config.yaml
model: "class-conditioned image diffusion model"
dataset: "abstract colour fields from 500 small random pattern networks"
train_examples: 203450
image_size: 32
grayscale: true
horizontal_flip: false
conditioning: "class"
arch: "dit"
objective: "epsilon"
cond_dim: 128
targets: ["generator"]
num_classes: 500
cond_dropout: 0.2
norm: "rmsnorm"
hidden_act: "swiglu"
mlp_ratio: 2.67
head_dim: 16
fused_qkv: false
qk_norm: false
dropout: 0.05
inner_norm: false
moe: "expert_choice"
num_experts: 8
moe_every: 2
expert_mlp_ratio: 0.25
experts_per_token: 2
shared_expert: true
patch_size: [4, 4]
layers: 8
width: 256
positions: "learned"
optimizer: "soap"
beta2: 0.95
learning_rate: 0.002
beta1: 0.9
shampoo_beta: 0.95
eps: 1e-08
precondition_frequency: 25
max_precond_dim: 1024
one_sided: false
adamw_lr_other_params: 0.0014
max_grad_norm: 0.5
l1_shrink: 0.03
max_steps: 6900
batch_size: 256
epochs: 8.7
lr_schedule: "linear"
final_lr_fraction: 0
warmup_steps: 340
weight_decay: 0.1
adamw_weight_decay_other_params: 0.05
Rows from expert 5 of block 3, named by matrix and row number. Rows with one number belong to one neuron. Each number is 128 + 24 x the weight over its row's rms, rounded and kept within 0 to 255. All counts start at 0. Numbers have three digits each. After the name is the row's rms in percent of the matrix's.
# gate: expert gate (model.blocks.3.mlp.gate, 8x64x256), inputs 0-127
# up: expert up (model.blocks.3.mlp.up, 8x64x256), inputs 0-127
# down: expert down (model.blocks.3.mlp.down, 8x256x64, transposed), outputs 0-127
gate.9 104:128101162112131134127145126126128130141189104122128194126133113129120122095128117078125155132135121025112126131119133122129125134127142141123140128134147121129134119129128137155131034120127133124140134127127145111128168130122130128134143125092125132126127130128128127139124133093059126129128128118123123141096046109128118127128127147141172116168125127133111126132123123123127141142142
gate.10 113:135129128146127129127143130158128124149129118108133174116135135057126131127120153079127199110124101129127129138150127130128128136185128130114129125162115175129122105126141150121127130126127124128125099097129118133120127122131128131169097135129129143125042124129174037128128133099102168130129017137142151148079132165128128129128121131087131130127179126155124128110127129190110129131128
gate.11 078:102078148142135120165122132137151130119164130128137126136127132030125129133111087149113128130138122130115126128130044114125128116112146100130128137125179127136169089163128129104146117139128118139136155137131127127113117108112102039192131123128153095128128128126172128121107128146125138129129107149174103127101163140112131143130125128105131123108121107100137127133103108127124185115125
gate.12 113:132141129175095127132131128137129123126128119125158100128130136121131129128122131129130133129129135255049254130131127131134136128181125134109108129141097128110120130128112127126133143126128127132131126133158135129127128107124123126128127119154128128130075124121122124169128134128136130124144122138126121122118130130154134128134112123150128129129135131170254113139126113128128122126123
gate.13 074:128125133127112130095136132119047131120128126128127127029128131124149093127129127127119093126131129130124138129148113165062130130131114127136145126127128108124126128124119180088130128128129129099132146126127129129128129255128125129128105133118179133125132126120116103128120136126131082130120145009133154130127124116128131119133129130130159129128129103117115135136121118161190129123128
gate.14 092:201081127127128130128133131109135130121087129127129069127128136128114131127126171133128128139126125160128131101122151119129120115125125140116134126126126130114119097128131129046135139128134129130133109159110129130151139127128158131075112159108124135129156124134126144128134117114127136125060125137088124128128132124129113083129128130127096156058131126134127117121137134141132148128123
gate.15 076:127131127096129128125128201119121114129161072129136116128132093129120127119139128082102127101124043128125147138121067127130117125130106129141128126148130129125127122127128098118125126132122125127119125131118075126128130115127132128151143141125128126126213116139120058094117150080141119119144127094114129128146130127133006128145141090130126128091141120126142127153124127130118136127146
gate.16 126:096132096118128129128127114171114128128125034169146125129125130122132127128128129107158100128138129126128129126100114126126107128121139087106125162116153128107135131041123127137117026127130124126128123128125123127124126105125175128127121171129128142133121111143085097128126129072133147177145164133132134129131164124124178128118125132138141130126186152131104147138151128128125134169140
gate.17 135:128114132132130133119138100125131129128150104122128131121119124134128129122126123127106142124128142143131131128129118128120129117127127129120125130134134125170126125127128120078121130128129141112128115145134108126117135057127148127130129125128105128128127124117121128087129128120128111123118128133128122125113127129128131081150128123139126126121148103199128125129130136128120119126126
gate.18 094:126087133122129127132128128128130129124138128128138124132135129132135112126132128135121113091129058128122117128137117102132164126139138105143139128153147126136137129131111152117125122126131144102130121137128118129132123107110187124146159093128128133137130157006146144131101130133140134127197128124123133125114122255128128133121094128128124109132129127129141128115139117125112117128124
gate.19 087:119140128121125111132130130111131129135133127124128129150140086130132130128135126118177130131138141087162121125128129128124128133125076121130117129127129096131127196131122126074146141136109127092125156127120133132132121137122137137122129122129122136121128129130127083164128107126122110126128083123123127130132130130131126127171123133130014145222119139128173134128130139099136119125103
gate.20 096:125142132127128118109130159128131192128137132124144128106128132128131128191153127129134131127130093128129171127129130128119124124124084130129122126128129131129129088121146126192121134144126085135130126122128127127116145131127135183133142129134129125129130095128132126114130120128180134125125135111199123122000115145118126129127111162136126137135117132129123131111124129148128125121120
gate.21 091:126137132178129127098131130136158127142124132130118122132127127131159119129141134130114124162122144129122152185132114120045129129144130091067150126112138125084132128128124147090128127128128131125234128136128139129128138120129000128103128130138100101130132119099105130160138134141130141113128128128128122129106128135125130107131136128126185127127118127128046165156148127138124132128127
gate.22 138:130099129131130102120128128127094123202052129129132155128169112142150155127134128133127118128126128155126128145122126118146127135128129140128126109131128166177126133127128126108145073135128124128128123038162000126126130111128054105150129111125126129127140131123131121126128132132128130130167128129140131109128133174125129137130100128129125123090124141105127124110133128159089123121130
gate.23 142:137125128124118135127112130126125130113131127137134132201136045129199119115130126133209125133135126129137126131152132142132138127129142125132128094128128093153126125130124122117131087129124062138106131129102106124167133063084122108130125128090129131127127129124117128083106125129132128141125133122128120129157124124125127108127119126115162108087130128139129136128139129177130126118129
gate.24 096:125129078173121129130134116171120120128129077165141127134120125122128127129115138132196108140126166130076125180128126129132146127127113154131122129135133126127115081148201131125061128095135116134128108127152125141127130138118150124103144151136128123128122080121128133129101125128143134144128122099112127156030117089131128141107154135122155130128113130129120154121133110136087110129114
gate.25 088:067045125139128128126123129131128128127124120117128111126121125124103122127140116127187128143128123128070129123132127109123123121151124130118133122127137121151131129127130115120132128134088128127121134128128122129144119113125132102202126115102131132128131128105155082128083128105120124128086073135135121128128132133123131082130125126134127128125128112138127128120126153128123124128135
gate.26 110:147134129131110128126125130145127123114127117125129128156158127133154128136123141177134132130128114130127128045133071127128137127142076135128127130146178137127114115119146123111119177101149126126213114127147128132154134128128141128129119136140127135129088036125106111147127127108114102082119123127124126005084132128126117124132131117132128128049127112157147140158133092139114126116097
gate.27 091:129128154129091128127127127118114129128075087137120127129129127126128132135134126145142105119147145179126129128089151119092135128165129121065128127125046127113128149114128128128126135125119143123124128128134123140130156105128129127133128124118143131105073103121128128223127128135157125167133090128101129113099151095119129108113122185126149128142133128129255137128109148110113123128126
gate.28 101:122161142175130111079142138093128146132128067119129123117146131126172126108133129130104129130127142114129130132127156129127129136128126128130163130105142136041131149152144137135156123130128105127127139129138121123143128208123128126125124129143134126128145059176127123124117127123129141129120181126136037128078129132161133128153138156129083114131119148098072114127130128129120129051155
gate.29 096:100136128130130125103124128128163118099131116129155128131130120126128116126127058124105128127128198127125134128130129132158127140125126128139129108130118117128133127128190127122133118147175126130129131157129109127117130128126153129128129126194123129117125130150140118150131128127079098135128128182131128187127122119133128129135133149129142130000158127184129127092124129128129167128216
gate.30 099:124135128130127131128106128126125128102133128127177129128127162117128123128128077150180127146129127124123099179124127149128121124137158152141115130134139128129133122125131121182100129150128142129121153135135126126098133104101116129163128121128128078133193121132148128128126130086132128089120129179239127127121141120116127130143157128144128107131134128131128132181142130114120131128122
gate.31 099:130128192128146101140125129130120115128128129121129119126078145133117128114108124128118135128146162136125128006162044128124135121152135134126131129124145127122127132126150128126109186134132127137135134128125138127127121125098128124126123128100137117125125135138128127137125129123086084124128127130130115141074135126122112128112124121140127151127132136134149129122142103127119125132126
gate.32 098:129122087128107126127129129126075000121148126123131128123127122133137126128145129160129125116129113128120121128167149129133174127140113127123129127126147128128128154126129132127128119062129131111128127128134117125123133119122128132149121138098131131090130133190125065126141129113130136124129125131096137160170147125141141119153128138130124115127128115128149132116128121121130183151119
gate.33 082:128140123102168127141128128121135140131132121128126079165141131124137185129149136091128087130128000190128097128133127128120120110122128128127127132124124128119123082134112112116138126127128123059129129127130130129106095133128128129136120124126128128128067146138130131129129132127134138128090128117128129182126141094128121128114130138125111128120076137129071128159135129129120129159143
gate.34 097:134129131124069162128137144147091090133127060128130024132130128117145158130142136160158133127098144152139139126125110127130139131146132125123154128115133056128133154165110112128131127128128110147127132134118148133132127128133171128214140131100127106116191152131178125119131111132129128133165138126127106142171125116128133079130127132127127181134153109119127141137128143139128131148128
gate.35 100:176113141125129126129202129136132110139123128120133125132124145147151103130127134243123105124185127128164133131122123132133126126129085128119144144083128127221128127132128127124134120115127155128157058126127124122124131129127146126125141123131159134136139126107120154128129128133164131128124146128108128133096127122120127122101191129120142127127123133239130150130118104127128139108127
gate.36 091:163127128130116149129128120145126125137118125157100053127130125127137089119128129129148125136128124138116142128133128151217071135130124129123129126127114134128129184122127127120125126143137127129127126128125128128127131128128129128128137128130124132142128199140131127121128118129125128126066127005125130128109130203117115125128131130136127127134124129137127000105125128128126068148079
gate.37 067:111132127126073125129114127130125129069133145123132129129128136125129127113124105130124115117125255143130126127122124142030121133145132127130103128127113132130130102065130128121175127133128132120128140128126137110092125128134149125130129124157126128137128123128123154135114129127123119128114128233130122129122126123136144109134181125148114128118164128155130124129131127127124151131163
gate.38 101:141170127169115133097127131128164118116126094131130085129128130127151143120140129119128124126174128125142128088134161129091123096155128130130129127129137128095144120128149125128188128148128128129128122138131161128127146123129125131128133131150132128101127057129130124155127139133128135134132125197182138102123121129128136026117137126183128121096129124122094167100128107126128117004128
gate.39 085:112097129136170121127126126067128132130130068133113098103128128136129143128129094136123123142128121133052101134089125123100129135107046139134138127075163126119121141129126155128133128127125134137125146122127143134127086099129143148095127129229123128125128101151113127127129133134126138125111129126144088151133121196055116120126131131152126155128127146130131151139129127105129128086129
gate.40 076:128134132123135128133147116126126127126127105145119030127134130158128128123123121163121122121129200238106128129099127127128103112127097168131137132087113146180070126140127129125112116132127129137127128128137122117128124130131153129134127132118129127126101156089125128134125148134133123201130128130021123128128129175129126124132129103114129123070125130159138125134125136133128070115133
gate.41 086:127149125070129131131118122163137122131128137078128028128130110137130000129127131136125137141115127127152085084125125128145129102101149128130117125091129128128126112154129117105130130110107128132121127128128123136129182128134110128132122128121130138125167118132140124128132136124142100111128128213130150128128128121132125112187134120095128117128101179150195127078134226101131153125131
gate.42 068:162114141128126120128130119116127133114185130128128129119131114111139090114127127164128130130115165138123138119111097141110127129139121081120115135092123119146126120131122164143132047127109085133125147141092127120132133110133193128141128106179124108150138117128128120127142130125128151129152129137158132179129170183130113142128129127132160125145130128208129085159126110128115131123129
up.9 090:131130132127128146127125127152120127132115116128131127128125221139126128127125166007125163126137119028127143125129135126083128131127128126126105130051129120134127126127121103129128129128128128133158124045125130129101140122141129138104126121119139111075125126124129129127144113128124118131128121126122133126127136127138150117125129129147132129130092128159128184192164110131131125153153
up.10 121:134128112125130117128126127103126132131128128134119088131172125140136125129131116138144078162130134158131160126129099130117129128095127126127185129064199085052130131128085077129126116135107130121197144161127142128133129128128124128066132127127130179111154128129099132117130123135136115128106145127065128128151129062111110128144141131193137114133124128085139166131120128124148134129158
up.11 074:109100137148131110149122143129135106121150133129135126149134132023127130133108081149092129121132124190040133127134087124126130128122135055128139135127160125137131118186129133116129115132127118153136142136129129123111106111114117075232128125128138124125123159114166128112094125134124144130129118170191108128114135135119135129129127122113128121103128102108135130128121105129129157078127
up.12 111:128134128134129068128127129137129119127127126128133128128131160121128128133113131129129130113131137255069172128129128134129172127170121180128125132154123130126125132128128128128135128127138126134130105131128138129129138100125128128128129119150128115125064112126125128129122131128194132122151121125127110125122130128154132126133128122136129136135130127156198073144128117127129121127124
up.13 075:129123132130092131054146133090076129124129126129128128037127129125151064128129124209104126123128129128126136129147119152076124128134123126133141126117121120135128129126129172126130131129127128120129142128127130129117129218128126131127092134114156128127131127128126097128118140128138072132123153068133151131126130100144132116135130129128133127126129127128111128133124116129233134120127
up.14 104:143128127127127134128127128128137134128084132132129128129128127129129081127126162128121128141125127129125126114119129123130128108096128151127134127128128133128050127130134128112132128125133115128129127145112128128137131128125140129068129127108118129086138127129128132114145111121065188127124126135130053129130128127131126080128128124124092130099086128153142000128144126129123132132127
up.15 074:144138166076127134125128255109109128129162128132128087122134127113112121099128119150081133095129104131123142158126029162220115108127124129145155131125129130126127072126125063131118127132129119128118148137129097097128127095127128138144127132128128128127182125142134033099119175088129122081127138131125122121120135128141034105174141079127118126107136138155139159128127126127097133115158
up.16 126:113128095078098130128143123171118099127121088129163162132130131129139150128132172109143132128156201128130137114111127128127110139113156071116128127130139128111126167072125142133127060128129097130133136127126127121128128096128129133127123160124130132153118118143034091130129132095129150146133167129136140152137159127138215103129118130155149127150160127128094137136126127136126125130133
up.17 115:129135123127123117128127128161125127143115152137093111128130132128126097131127130137188127130127051128122124118128125104124122129128134132135126128150113131079129132130126128128135125139117123142132135051136144128129127178128102138127129140137164127131133118128129085164117136128126122130129128115163163130131126070128128130116130121123138129135102145087133129112128118127145130119130
up.18 071:124105126106137128111121129130152126119142125129131127138140139128149131128131126139072104123116112102126121128148099126134165126124125131140122125147145129132183114139133179133123053128126138126130118132111128130129126111093130119175133105125127129143142146098170149140098128132119127117244128122123139116116128205127127170122019127108129118120101127129170106122141125110128096109126
up.19 063:192128130138137104128113127127134121128117128131118126103136173129116128129127133146128112138114118135127133130135128129203133129129128211125128130143125141254127060127132132164102117125146128145137125124148125127129128118125116128122128128129120100138130128124130171080127133130131134113138213119136132121134134126127133142082131127126153111084130128128098121127123115126135105129133
up.20 092:154126127113127128130128133127131142127134128128151130085141112128071128132174125138146098133121112131127130128130141186147106128127100185121136133128128132129130128124163068128125137134127088131130134114103125128128129128127128134131140122119128127126129123128132121115114128128161148130079136097172091112060127126121125077124128135135128151130112132129126157118127128174128133097127
up.21 096:127123129081125138146131157152100113133152116120133128141129130105120118137114124199128128129139126126128123124126150141166120150125130129139106130128121134133137131124134128098135125141130143128125134110123132128129125137128133136141129124125149136139168126126128128124127084136125000137136133202129149071220114129143110137132122134128128122129140128128165126120129154122151141127127
up.22 128:128121130130133103128140128129124131152000129131138129097128150143102133134128123136036114113114159131077109145086035108128128129164130129126128122122112160175174134090129128119141131103128167126134125050158128133097143121136117127173129127135126127128119129123129131143130126117119134128130126163124080128065156195128127145129110090187121128123120185096093112107131142128128127133129
up.23 154:185092129115115115120114126129136093107130132142135133161147096139226116087127096129134123128135142147132126128137128118127131127130163124136158105141127131120125118129124132115132129129122102134106128133130103130197134054128069090128127114112130133137128107126120128096124146121131113144126129129134127143126126126115123078134128128126187107119124129130129142128132131192088123128128
up.24 106:125121129141127135129129127129125128136141117132128093127117122091140124130128112127141128140128191128056125146128104165139133127057119136125113128136132129128129051193128131124066128119128128128111128127130124132128139141121134127044132175134121124127127041129128129129125128049151134156129127134001129145067123128129129135138140137140128129121113129128132150097131086132129108168119
up.25 081:197178129132145140126130127123135127135145128146127134124130127129147133127103130128081113104129128121131140129127124209127132133100136126128128128130145135080130130102124183128126140115171128127128126123130134127115134129128126148109119142136122122149120135169129142131126128157136129113133128127050167112126128127131124120122187137129127127151124133116124128126132132130141136128104
up.26 093:142133120121129143138128139144128129136115126127127111125125130125126130119133125128157135121132138120128128128129154148169109128126142118112133112127122061070170131143129132134132128133128129129108128190127136121117128108132137129132130132113115128130127175104120132117130132098125132127128129172113134131170105128142130111093132131149132129132127128109123112115116127062178150128163
up.27 091:127129130128125140127131118110120133127117103121140128127118132130126132127131130133129126122129120132128144128092147118127124128164096119015138127130051128123125149090133116128130131129101130127128129162144127138133151104128134109130141128128129132094129130127123129231134130128134120234128124127113128109102148127127131125128117136146130126133128131128255131131099138130129130124127
up.28 118:129128063140113128089128131128133131125072049141133114127126127124125127130127102172127121128126143178128127127129127121121125127127137127126127127131127129141127139116183119131174142139118128128128128127124128128127124121128151123127111146142128133130117109128128115130125140169139127128129127122138132127072130106138128127116150205141149121112132128155082250127124126117129129107126
up.29 088:129127132114125131170128129135075136174129145125128127126125143128128132131128144141130128128128112131130111120126131128078125129129128122108127128128138148127126153125047132159088140084105129126143127077127143127141127128128123127119125129084130130186132108109121154105122149113147158115128127109127130128128142144126111126121125101128093124255128128087125131137132126132128090133037
up.30 080:117125172131129128128129127123128131091128129139132128128099203109133126130104120125255127126140126127128128152127128129139081127187130185127126132130129127133126122098130119198115138128128124128128130128137127125110130122128129129144130122127125118130191128130130134128141127069127096090133138147209144117118126129128125130133139118134130126176128128133126134194143129117109128127112
up.31 088:155134187130143129124130189129127073122131129128127137119115128138089119130099119125136114080129129135124129090140083129073136117153125128137128127125136127127130134130133170123140128128141127129134140126123143128127123093121128127128122128128128125098135138209135120136137137128070095125117129116131079184119140128154129127121119133138135129126127135126128162130172128130122170135128
up.32 115:170118124171068131123142123013110076128141153157128128111127088169129126138163124166131124131130128124118127128140129152131147128130112162127128128128137130127128130216132128128137128125141129127124130128127124129131130125125125127130075128127130108092128132151150086124134121125128097124135117129093130129154129143130128097130121125128144121098125102124125167110128124097129127126128
up.33 088:122127127133127125236129153128122128124123225128127174128128116157129113129104152127130122127156126099130133132135128144200124124105132130128120123116132129106131096128115123125127140106127127129128174146127129127128146122129127126114124148128124161120145126147107130120176114108128132128095118128129134129139128168120139063138124117124128110126122175129153129129124127123040118132142
up.34 094:122113149214142127123132155133141138128158144117063177124144127128081108129122128120090104131136011114148123124134125136129094128098128127132125127139127118100131097071121132083120154122188139131155137120137136131130113133132127142147126127129116127174108129126099124136132135117130162121120092058121128124128115128122133129128141127106171101128077224127146144122129125127128125128130
up.35 094:113146121131058128123074127121098129120130128136124129113140121089124146121130122111135128129116144207114126185162114092129147132128152127130128141158143128103125144110122134131126131129120126126116129133132128127131127132115059134143128118114113124134124129152161103133124117110094130141128106210127138127220124144136111127128126132138121129136128128000140099138136140191123128135137
up.36 070:133129129130108133110132128128130122145128123155091065128131128132130084081124124128138115136128129128061132127127128138160104134134057129124134128128097149132125133124128126102128128139131129130127113129153128128143130131101128123094140128133129131119131193144100058122129116131126121128120124047128136132084146241128099124128094131139125104128125146184128082127127120130113039143048
up.37 066:114128126123114125130119128133121127128131146121130125135127139127129127109117098134116122118129251136134120126124127138127127133179133127128110128126125128130133114081136112125146149135126130124128135126102134116095124126133148125130129128144128137134134122128127167133118136127124117127112128205130130128119107127136139116136139127144112128126167129146151122127123126128124151130218
up.38 083:143155108119073127127129146122148122120154122133128126124128134125157132128132128124129127127175166127140129128138174130124119127128140129133129126123148128126135129119165128128138133130128187128128127128124147127126151125130255127126134177144131132130129096159128124190081162132127133131142129193116129097117121098124132095125188128224144120113128126189129153050128100130156116125144
up.39 093:126129128116155128118128128128150140129193126140114131120145133118130128126125060085129131132140113128130128130131119127129131085112116128128126126102160094130128127131124136128073128129106130129127140132128146132123112086121131131128130133128097041124127125127110173128132128130128134144130171142113142128128130126103120134131122129142131140181128147142167121128121103128128128125077
up.40 087:136025126139122115119096132099126109152132126113126130128127122125128128131128133164128128135128113122131133142147130123119128124057129126126126128203135110132127070042153125193131136105128127131131120132135132127112128132124128127126125128077133127131144129128129075122125123127125129107125128125167146130128127134136106129126132124128116132184129126080131128134129102134128143152129
up.41 099:111123133161129123124136130089117150118127127209185255129127135118127134122129131119133116076129127131127219142128130128107099128124117172121131128137129107090131130098114127148128127130164127126129129127137129128129105135127129129145136139143120123129127115129126135127117124129116128137146128042129107128128169135127132136111123128128127192126177120069126128133127054128128099126124
up.42 082:191110124127187124128154115122149145126180127128130128129144128059128127118121100163126116138127113125119131153129121134173129123134126131120116146116148128199128124143127150123130129136107097128135128129145148129128129130129201117130128121189127139128131101162100204128131128129130130126137128128193129138144133130125136127128129128130137127131129134146125129116125124123128146150135
down.9 110:123129178120133129123128132125136144123135124129117124131132143071112120124133130137166190128125099123118134127126123134031136129143139064128134140082106126134110128124111119130119134131153124123128137122209138121130083116134126165133165130133130128128134133127121127127129130124124130116141129127137146129127137132128128125117148116127128127123132133146139118146123121122190109126128
down.10 094:116105127102125243168164126127131104130118127123134123128127130128117143128128167127120139128139134128128133094092104070166123144108068094122135128122087165126132171124146100127128137121127123160127133122125128153134110127127135117132126132061123096121131121136155105128103207141131130117124092108132129110129119128132143130110139149134113124085110170135123163115127127100104153129124
down.11 087:131128126137119130128185128129125125131116119157127127136128143102132133125128197060101126136132134127072128127128161122128128127122120085117132128105023156127128128146128136130112137131132132175128128131079122137130131127119118148127128146128094115111139125139124128116141132124130144127105126083157098126146142126138115128130148118046184123131129073155127128120131132122126134139115
down.12 083:189236127134173128093135114140133138125114125127178124128128102140116127124128130103161132138127144173040075132142129123187089127126129131138132127142083150130127129116131146140128102128158111111102117126140127129126112127127126126132123131133124147138125148123140128115105150102129101049128126128104100119130137127129123071130129131137113131119114128105150127123099134142128127137129
down.13 081:128163155138127134157130137134129129120128127091127147215145115108123130123143141127136114131154131134143132109143128140088111128127092129125128127141136130128111134128132206126127126130133123154125128129115153118127138145118128128129127128134128123134102126119130116133126137125131125094156123127127127199126129020128131115127112125127194126128130155127043103139126131125043129052122
down.14 078:126056127109128131128125124098131125102172129096129128113094128127150101126129125130127161131118122147163138181118129124169127078128128143134128118140120135109128133107208128057115179117127174120129129122089128124128124167168133154122131125122125131119169130049128070142133128177136094134122147127130115105129127131129120128120159144128070127129128168127124134112127121133133126132127
down.15 097:130132143128119113128115123118153094127076116130151124113108131128132121128112111128115137121117131125130127149132145216075128122128093144132150128144132128119127131128168130128128068133119135122130127127149165127192127131117131133099130125132094125135064126117020135130130127128126176128135181223136104184131131127128095133135093140083127127099129148119214127084112153134135124151112
down.16 101:129124128102129151128096126171119152134127122126122164118127119139131135128147124165126130128130128127123127132107168138215184134142118102122150118132153128179128126072123123127171132128182175130131123127171122121134118130085127125110126127122132128142130125134129127187123134152134187116134113132099114129146127137117066125118140149120120077141094126123110169141081129076136221099096
down.17 118:118128128125117136174155127105130128133134109141128125127129126098125127146127169128139109128115116126096120128124129129128111128165131127131122137125123131129050068122124117140128204130132129126136114128143119116131126123128127126000128122177145111135132123118150118125129123123127127120128154150046119152128114121146126141112136063122117130118136168137138123131137131126181127129137
down.18 085:129127137128018126110122128128130129131102157129093129131130129137157160125121128126110083143096081158121160126105130127136128131059128125130123123108118140127134092129125126128127128152142102151136126128145131128182133129128120127124127122073128128139112127146103137128127114142128127128092126124127105122126176127153122165129131131149129129124154135073145121128132061128151124071136
down.19 102:129136131128107101129160127127115123128124137133125132141157172124127110145127122043136112128128155173119113175126131130138153128069130145128123126108115116129106097122133236129130118128165126129136138130124127137128128132122125128124128139130106129097128122129080208132189096095126186139081124129116083147149118125132115128128128128110203128183129137126110128115128118125130167116127
down.20 105:126182131127139129129130113143127128126116127127128127161135077139127127126128132127128139134091128127195111126151154130172129127129151110133127123118093215134127130131174145118110138131129148123124127120133149135128039114127164129106127146128127128142103122133147128128104107112131128119129129118128135150198143128115195128129128128135127127128131212131128126169211109127148126108139
down.21 103:112128121125113136139128140093127121129122127126128141128133128111125130136131184128126099155122149129127150130079142144140128131127127186127136129130122155124123120124127145154199106124145120127000127128161133123128129127123170185019112134159130119123134129129128118132129125139120125130124170117107113166125132135126108124129119136125130105127122131124087105125141162158100128130123
down.22 112:137146128127122116118126128126130128129201128129121122131122129131090128129133128129116189129125091128147083125128129128148129128138133119130124127131143171099127092113128108180126132129144140135127179129142115128128130128129128131130133107120126082129122127131131135132125113129146129132109118094151126041128143128126113170132123115131126139154104107130128112120125087147124155180122
down.23 119:203117126190129118127136128127125125135132099119157128147109123149129128131135140128113125149109129115144129090109132124130128124167124101128131128127130127130129138146130110130127101126147131138155117116099128157148129128117127139192118126128131137124119128145129126163131139111126102124046145128128133156128163140117137092128131095129137126129138163118127129128151140116128095128132
down.24 102:135105128138128127099121128128129129194112135125134089188128126112136129128170117125131141144128127126088128144132131137127110131115127092120131128096134114137128111128125124124127117129128178121132127126123128128128130085128158115124177097134116092109150129129127129166225146083128147182129128128105127109130122130122125149141130094124127129053124121134128129131131087058177127130094
down.25 081:125136139129080123146125134128129136149127127136126190120153074128131126127104125145124141127133130120090132069120148155128108121107123125128133125127121136210124150128120223101129129127121128129129097129234129130161131129112133113127128152143123144129122122127127141128128130179178131118122113118127194127109129135128152141125129120131163158089128127131128100121128131111122129148174
down.26 106:151131130128122133137151131100135151138126124098132143128128128075114141128124139096101042129127104142127129136130143128232144128117070114145141128130129192126126112158128128139158125130109132125084134128134129125135150168121128136129163098128127077135138092148144126105114128146128129128138117133127128129079133136127127121133125119127108165129113195115118130163144135128038127131125
down.27 084:123129131123128125149127165133122148123121125127193129126127106128100110126127136037141128128212100163121179150133059125132132117176250132129140122129127073093127171131129134101146111125123149093116125128126130130123153132121118096128127128128131124100128161124129070135121075057150125131120133124125129139127137124128117149134123130144128135128150118128153156129131130119118128087128
down.28 087:116127112149142150128103129136121131128124128123134117114127116100122129113127132127111170143141128126127082132128128067228127119128129139127148118125127130146128126129136107136131101121132120128129121124139129128117112062128146124128140111067129134128115091129132118131126131125157126138131124211115128134128134126130128114131133115124122128119150051192145133062125123130211128081130
down.29 061:134126112099115189169117129141156128108119128121115117137137114165146159128144125113126096112152052127188110105161130120133126124128127128123111084128132130108115131116066126127118137127184125133132128127118131133125128128128139108166150134128114215154113127131136128169128139137128121080152128136111135157129181127106141105098137127121091130115136140120141117128134134126133117078255
down.30 080:111116134118131141143136128127140118130132127133130126058131169156094099125111128122103154125130129121127128139131120108124127130145134135126129124128137196127128130126134152160143152129127170124124139128129176130127124128166123129139128121128130129128108134126128149128138101093129077131130128128129125129125113203134113137129126114142099133128158129126122129126133222130128128129089
down.31 114:109127103129128129118129128127113053165131127136102134126128129171127150128128142140129115157130132129176124125121042141105128134128159136128128128130109093129128131143127121104110140131153154135128123147146121131088144126125128123104129130128128127111129124105110128130138131128128092128087135128129091133157128171152128135111127139146128127101132127128131152106104124126141188128128
down.32 098:130132110127137168131130129129101162086129170128129132129127130159220133130126151092119139129127128136128154128099125126077159129128152169107134101136144137128134143134128133127098128126128127187132094127128127129128159110140122166122162143170137128123128128115137114138123127130094088073128128140127108130127134120126133088120128104118130130134128164174147140128091128124138131113126
down.33 105:152112124120152123141131126128075114128131129125153172175132127127125128067122128125203107130126192114127085127125120088255129135138135109126134123131124129127124127130128127112116122127097108128116128140128173143145119070130168134121080128132128127129101185116124150131128104131131127120128151129132102126134160151091132107114126126125082128126129126128139113130128148127201127120147
down.34 095:144129127130128129120128115130138132115128124108123128137123104128097077126078130119136125126124092129104128128128129124149141117119092081128128123133128131131128127132137140170134129127129134130114144123130163139142126129127123120140134126129125120130129147128128128117113128137146115131125129128178134121128128126128107138124127096129133162132104145131107128227163129135013128132125
down.35 091:129132132126128129126147128125157129127097122126126111153131126154127130132124117137114009108116145140255089129128134094158135130137135160133133142129093144129129121031125106170205123175142128135129134128122129124115142126161112127125121124130127078120128132133156053113133138120134133128144129124130133154139163126133135093125136134105121127123128132169120161133129127123130122129128
down.36 081:128132121197156122122129148197122128122153125126141129127130127148128046143117190128102130134130124110144110170112085129176110118129133127107131150196155112133129096117180131136131128128123127128108143127136110121129135153133127126128129132127134131126127119067132128128129158127131126127131146116112116137136120126128158127108138152116114123053129128130128123123118129174072131126221
down.37 066:139121097130123141100128153119111152125125122132125123130114157131119092149128090128128136131121203140190128132131136133015128141129135149111124107125144128128124130129127128093189127071146129119124128122072129129126134127128126135126129112130119116127125177110190125131135135111128129111130147031131131127112120130127132117128131129128132113127131132128126132189134147127128112123072
down.38 073:139128122127204104128124115144165139125127074131152125160128120124128096128160120126097122124123138116124126134098156107125127128130189118117149128150129077161124080124152095160171172128158141130072139127089116152157126116126135121111128123130124110110142132121128143114120128140123128115158124034132129128145135121106123099124096130174193105130128126110136115122106140064108167126128
down.39 095:128151120122097053136150126127131125128104131129137147121119127128121127128172127128129125120128152123123178112137149111126128129116126136144130130057130139123094153158131103133145127177124122130140181123122111129128097128113130131150132127129139131128108129094219149122156127128095129103073102094134144098114130128117128118127128127132146122128128125106123153129125134133128119109160
down.40 088:136128125123128127074081134118132123121129129130133132141127137130128120128128035128143133204128126128162157149123122122115149129116134130090130128158129129096132169127159134130131082117116134128125128122139127127141233104123134125073131105166110131127132132130129093125131132126149131127128128000134132108118129135126119102127128128169145127148116172128115128126126128129168128124127
down.41 117:158114131105150167041108129140127123128118124131091230124127146126133127127127128119129126130131184138153054127130128112116119127130158073113139128129132141136128196128170173113116131137134107127128144141134128122155127131132195129112128126173132088121151126111128124129128129129129090128141130145106128114128175140125128105128135104127128148129059142128126070125117133157092221128091
down.42 112:115180106128116092130132127128081128121104127133118128118123151126128123110133132125153131123130112126128189129120131142163127132131152128132129107128128128125129166165132116126152123127164151115126122128131121123121125114117134128131116109136128066160107133104123137086123124125104124128128126140126118159117120131127129104127137109129066130163124134119090129079126136125127128141128